python train.py --decoder_width=128 --decoder_head_dim=64 --lr_schedule="wsd"
Rows from block 11 of the audio encoder of a small audio captioner, named by matrix and row number. Each number is 128 + 32 x the weight over its row's rms, rounded and kept within 0 to 255. All counts start at 0. Numbers have three digits each.
After each channel's rows are labels from the 100 clips, of 14848, where the channel reaches its highest value: "strongest on" is what is common among them. Only what is clearly more common there than usual is listed. The data: notes from a synthesiser with random patches. In brackets: how many of the 100.
# conv: pointwise conv (encoder.blocks.11.conv.weight, 192x192x1), inputs 128-191

conv.96:134135122142122120180137110112108136175145131157104125182072153168178104112134150088141152134065121134104140184116073059098104098131134140105067096107120102123098115125195098092138071123110227
strongest on: vibrato (62); filter: notch (42); narrow pulse (32)

conv.91:133105116132118170197088114106148182133152107172138069135094138151136120166151161097188148111108110154102103121116103100131120157128092128131149102109141059159107099016073095087091144058127128
strongest on: narrow pulse (35)

conv.181:136139178147147109143228148193204133087133138105153191078129192100110103111139173154100117106116157113129135107150074196096130118171111157175143162101133151116079181137124121119158142182100130
strongest on: bass register (64); vibrato (48); square (38)

conv.155:055093094072164176168130156117172140111129139126131178134106114122029140149183150145127122137132097136089136106084151132150082141107091176135144092135173127153100154105151104166146177166165173
strongest on: narrow pulse (57)

conv.113:133164166170024168117179145098069147086131143127103120102121139106132131102071093127135101098111138118091141067151191134149172209134095119184116096119132143172080150104142120138172141167173199
strongest on: vibrato (54); filter: no filter (49); ring modulation (39)

conv.127:151113118115142145127115113130123160189118130149174151143126109069164042091091107093116080086145087140149167154150129143139154110151089068164180080109130158166162100117156098136135103179109122
strongest on: glide (82); filter opening (43); harmonic FM (26)

conv.93:113095135134158116123136164116137091153128087132165107100092132114111143122140156102144101097157141114142164139110078105142169115123104116060126166135098091142130104118113172161076108163125115
strongest on: glide (98); pad (55); high-pass (43)

conv.15:160120146092134169185141083238157126107068136142150111102116118107105208115140157087142172076197140137102128150116092138118149110192131170123136124085109108100138087104142142126104169116111108
strongest on: filter wobble (49)

conv.152:137102084123108111140138213147083106103190171114155110138121149095133164072118129134126065095153186104123132128152099138155221154090146170110134104084096089167131107100090131113101121138121178
strongest on: glide (99); filter opening (46); resonance (34)

conv.104:129171135171090130081138128103150089115195145086077134092081111121094078070135124136129123126115143128137128099129106110122142148128152118100152113129123061159191105087093138099100104178118177
strongest on: filter motion: fixed filter (49); ring modulation (47)

conv.50:113175152101154132098075138146165098121134152105127124087154080112146137114115136113132162119115083153052095074130080070112111104170154132104097088087172126125148129197191110175090153086151175
strongest on: hard sync (76); no filter (56)

conv.97:079170075122170180131125181148112134159118110134119147121100136154131141154143094124127076174095115047167099096123140100147175099140172121142149127112103137151084121112137162090122183110142135
strongest on: narrow pulse (35)

conv.84:140117174147095117104108139131071113182067124105130133133158071123128212119130152138075120124138153167148139113107146125128154111144116125095068109156140145146056142109073120108141042142110142
strongest on: swell (68); saw (50); no filter (48)

conv.14:104124126101095135065175065167095109163098108158090129094118081115082084116098113163107117104129124099093178091110140113173103139121095142098069100138146119127086130098104097104119163174134042
strongest on: echo (85); pluck (80)

conv.123:117082149117095097115116144146142135153054150162064137130143106119085168134119093139110107129136080130157107134116134127092075099166126117108172093112150138166124136120096132156142191148141113
strongest on: notch (93); filter motion: fixed filter (41)

conv.146:109171120131113133116104143120112062116140121180064173173120091163162141109106153148187153083147122155146156129065136160091118161177116142124131100114081091092113153108117176103108110114113156
strongest on: resonance (62); low-pass (41)

conv.45:123159192112098084115137139160123184155023141126075110161139120103183205083148104191095108152076126174136145161139136116094092144117122091066163166150139114116112159118108174121097144126194103
strongest on: notch (51); triangle (40)

conv.143:136114134058090169124116130129138102155141159108183164096173094106092154104124134126138139174149140111070132155105091104118098183139132144131165160141107127157098143135167167162147120174137137
strongest on: hard sync (62)

conv.2:120100143153013183103133159115085091127100118104114105113135112086136130121122090136093075127127166091069125130147167108180139137142177134142094126112129157210082105128137145159112097119207185
strongest on: vibrato (48); hard sync (47)

conv.135:120145125116095155127080082138191050111093135115121134114159158110095113150092146171133104106088106177113124109109116125147221167140174108157114087101097128121078059133141098121130214141138155
strongest on: pad (64); narrow pulse (46)

conv.122:145149092058158163142049149133093098116112180146182148186145077161134069165125189130096144137128163100116066143119109117107069138194106131147101106122067181166114099103125105110118105110087129
strongest on: vibrato (97); square (39); triangle (33)

conv.20:135141110148136126140159122116150148117188102130068113139115116044153125177154120126190154142108128137128149185103123126139115160247124144158096147105123142112106136090153132185107084125117140
strongest on: glide (69); vibrato (44)

conv.189:174156110089157137101126127136097144131084139143120162123159155142131246145110143116162159152170150128135136069124144080103154099129116138119093133115142139124146085088138089078132116052112129
strongest on: swell (54); no filter (47); oscillator: saw (25)

conv.188:122121116188133119123150167124112166094107147142089117098111187065160058099180122100122111118081124137160140105127142141098133100076110167186137128144128144143108152093140102120138128063081118
strongest on: notch (95); filter opening (83)

conv.170:093054072077083118126159109149100133072156112138181105096132197168138130118124103055185177175132158147128107113152160132131095131182124180134113125167114137143070093095084134176095114148133116
strongest on: low-pass (81); filter opening (69)

conv.41:098167078146123120147141196123167165180134123103143179118120072119082111149089127155137067085131117121117142100091096101139059089150143142184148127148122117158112125197128188080090144168153138
strongest on: resonance (63); filter closing (62)

conv.60:166107127112178069086104084081150098179099148135141140085149099118115145109151085131125122082228126152194130071095148111144165141139110114109081108105113139178174098153105134140141165127117160
strongest on: low-pass (55); harmonic FM (27)

conv.108:135168092154152168142127129153087154122174166139158150140176150117145083151152132069165071108139160135105111095172099119054153098110141131129138124119147073105092120107163148120190136182113143
strongest on: resonance (57); high-pass (54); envelope: pluck (53); glide (51)

conv.35:124103112102105132158105119132036115131094172142173145148114117097092121103118188232168124106128199138139161128093124187167096144141127104138124101171100103106120140158158161077154124166149177
strongest on: resonance (90); low-pass (62)

conv.11:129116110154134145116058138074156176135157159066132165115139105124117116103139154121164133166156150088121083178138106125116157147113085107149069107114108161110103142149106079115108153111103152
strongest on: notch (72); filter opening (70); text has "register" (45)

conv.34:133101130118154103184151154170091162152104149119179120119125131096089119135093113082152126102158079107157209040140137112137135066132146090133106077137150107109158163124144121105149076089102123
strongest on: filter wobble (46); narrow pulse (27)

conv.151:188083105097183095121140103150111072116161123098081105104140136147125122138112144095135090115111106174107125149128119089169129123093106125101141144089104064104138104143117115093117134147127106
strongest on: gate (56); echo (51); notch (44)

conv.154:105138160142170128095115078113147128104122133159112147241147075097154165133185102133106163110157099178085113114134110059131126107108129147089192092119088125108127154172130119172122149089155091
strongest on: low-pass (54); filter closing (42)

conv.63:179205146057090113116136129091081155178067123067099107086136133117118114181129140098104085178100150133181069105168143139106081193131144096147124100113144109145156113111148097165153103146118154
strongest on: bass register (94); detuned saws (51)

conv.159:123115089106147145163098126121096087085094161115171130142123119152127107130154144108106126147114166075113077114135149089111096217100158162151121139119120079153079088111161119111163162132159157
strongest on: gate (64)

conv.13:104147113101115146095120140212106084155132139078155099074109081127056127128140050157142102158125090068111153132090120135149075075131133143073180146142114089142069118112155146114144119206139076
strongest on: filter wobble (70)

conv.101:162172137153135122098164094164123130170118125136066141113101099076096112085101115137125131111076103155130107106132127092157053140132134160167132154129110142141110148139114154087118098140139119
strongest on: filter wobble (92); band-pass (41)

conv.10:161131204124128116114216107129098141134171100178138117125130146100118076089198103097127107166044085159154087178171162146126103163127129117122125121148111163113180072113124109133117183127174128
strongest on: gate (59); tremolo (51); low-pass (47)

conv.43:140118157187114087118103118094079149158139112135110160130045176146132155112085147152153076138141190190181188160110142120162177118128142128100073168138124084116142142107106091145151097119142134
strongest on: notch (98); filter opening (95)

conv.22:160131078141149128143155148129088145135106126067176142060139139083159089114112092077103101131168142133119147199093156121106118144122118159099116129109089136132077128145103110095134158139166068
strongest on: pad (92); glide (68)

conv.92:169165181149091132113154145134095153134100126134182131125146169090199130139085057119102092154105165180157157164143117141196122141114108139114095155149163110134146108114139057189152098177144110
strongest on: glide (59); bass register (53); no filter (44)

conv.17:133118114149152135137168131078075114080134207124130141122151119110105100125156121095104127158167093110084102087136150137142050095161132135133125107112123126129053162080125128119132114141166026
strongest on: gate (68)

conv.44:126144108082129183106111098078121141100152142142120110061120101121116080083087166075110133210140165112149165139139114151141171110085172133182088136179096109184122147105116150122085157174113201
strongest on: filter motion: fixed filter (77); band-pass (57)

conv.156:078115147139126125108157168080056167119087181129136117104097110163099087119131142121061123143165173181158122130113169174097113132138130158153093137148149106096101133167128073142120061174104128
strongest on: notch (60); detuned saws (27)

conv.16:107091132117086125089151177120155128124167092105127101145120133107131147123216097133119119145114115079088153206145149110159142102146144122147123093127132085096201111120108105105132083131142178
strongest on: pad (87)

conv.184:156108166134094092097128085100102137113159141096115035146150122123126124145166113139111092138086156140075095123164167123133132156130073119107075120099101102155153069146077088131118070157112111
strongest on: notch (84); filter closing (80)

conv.112:126084117123079128101176175135163174172045143157140188125089168149191232126166146141073131079136138098129166111162160090086140119113125094128139103109171097092155123147109131103118072108144126
strongest on: narrow pulse (74); bass register (54)

conv.80:101144166132147166136194114087118105166116184119105149135151159191087133132092145064084090197135143150098096124084107142131115138105122152124110092077141116154210152143161120153096135156047099
strongest on: vibrato (83); no filter (49)

conv.53:130131094079060116097100138110106145118126131150123114183141149114121172096119150106106121104117114151147146110124140116137098139157184162180124110132150103166184139173114106197153099090117159
strongest on: glide (90); square (37)

conv.26:069156110093068169118159162161102194138069147184158177147131124132108147121091198130162086122152143121109159140156143113137138129174134129148144121129159099141130151124148135126158188110138077
strongest on: swell (65); narrow pulse (46)

conv.132:145147146077090145139085140136056166168093099141084104123161104048132095116145155135062103152092149097158102137130103134108069109125167199175106156110135158109126075116173108141109067141145076
strongest on: hard sync (46)

conv.100:111175136083105130115064126129055082151148092103122153180205135166118166140068144103139145150080069096103124167111091081112118124137089166176135128105128178086170096114183147111046155114049131
strongest on: hard sync (77); no filter (63)

conv.31:115100131143103169064102120136130151154123131166151169103099084111133107089158137194175124155216133161131106162134120118115068153059117118165133129129097131135161092129087103121128152123142113
strongest on: filter wobble (61); notch (44)

conv.51:110129164103153180103137145177151134112155134155125083104118097136179075117109184154126169163137141142146109090100156085077132254111150065097148134123102111155138143119163081113100046081111133
strongest on: bass register (58); inharmonic FM (57)

conv.153:076168149136101139126127112101100168141095102122124108159116181144117164154181140170125134143142148092151098110140090146158155101148124070106137112129084109110148113167145101156086133164098143
strongest on: echo (58); pad (56); noise (52)

conv.120:093121095109101115139086141104131163097151151105129119127082097089078141142146124103111088118191101098116144094130113099138041123185127132138153134066136131212062157117164138084173146115157083
strongest on: bass register (73); vibrato (61); saw (28)

conv.18:134068113078116067087120080075153112102178136148095129113124156113139058156117113126141100107058130107110116153119126115105075137120115131088134110124133116133185160144152156136119123104114103
strongest on: gate (50); no filter (41)

conv.119:193159143133094081087167127122108179146102139130109080136172118143116142125049079095156106153107134128092147133105166095172131099164097167153158081119117077120115124207154152139142131139094163
strongest on: echo (59); square (33)

conv.141:077146143109041169115170069180119084150142095094135155129102128067094100170082085152093124114139177139091156098082132147135122098088169116118137138144117130138132106143124093119126147178182158
strongest on: bass register (81); tremolo (75); triangle (32)

conv.9:117127155105112146076162145140129154154207172213121106136122114085112051076142079110094108149119150122117103170102073112185083135158191095175143126170109164208122128131066146132094130088125125
strongest on: pad (80); glide (57)

conv.147:117086157143198107113117202126060156145156152120152124148138096195145119095108149130118168092146159130112137205134132178038159129084110077109103095102072129201195107101132117163124074108085117
strongest on: glide (100); pad (87)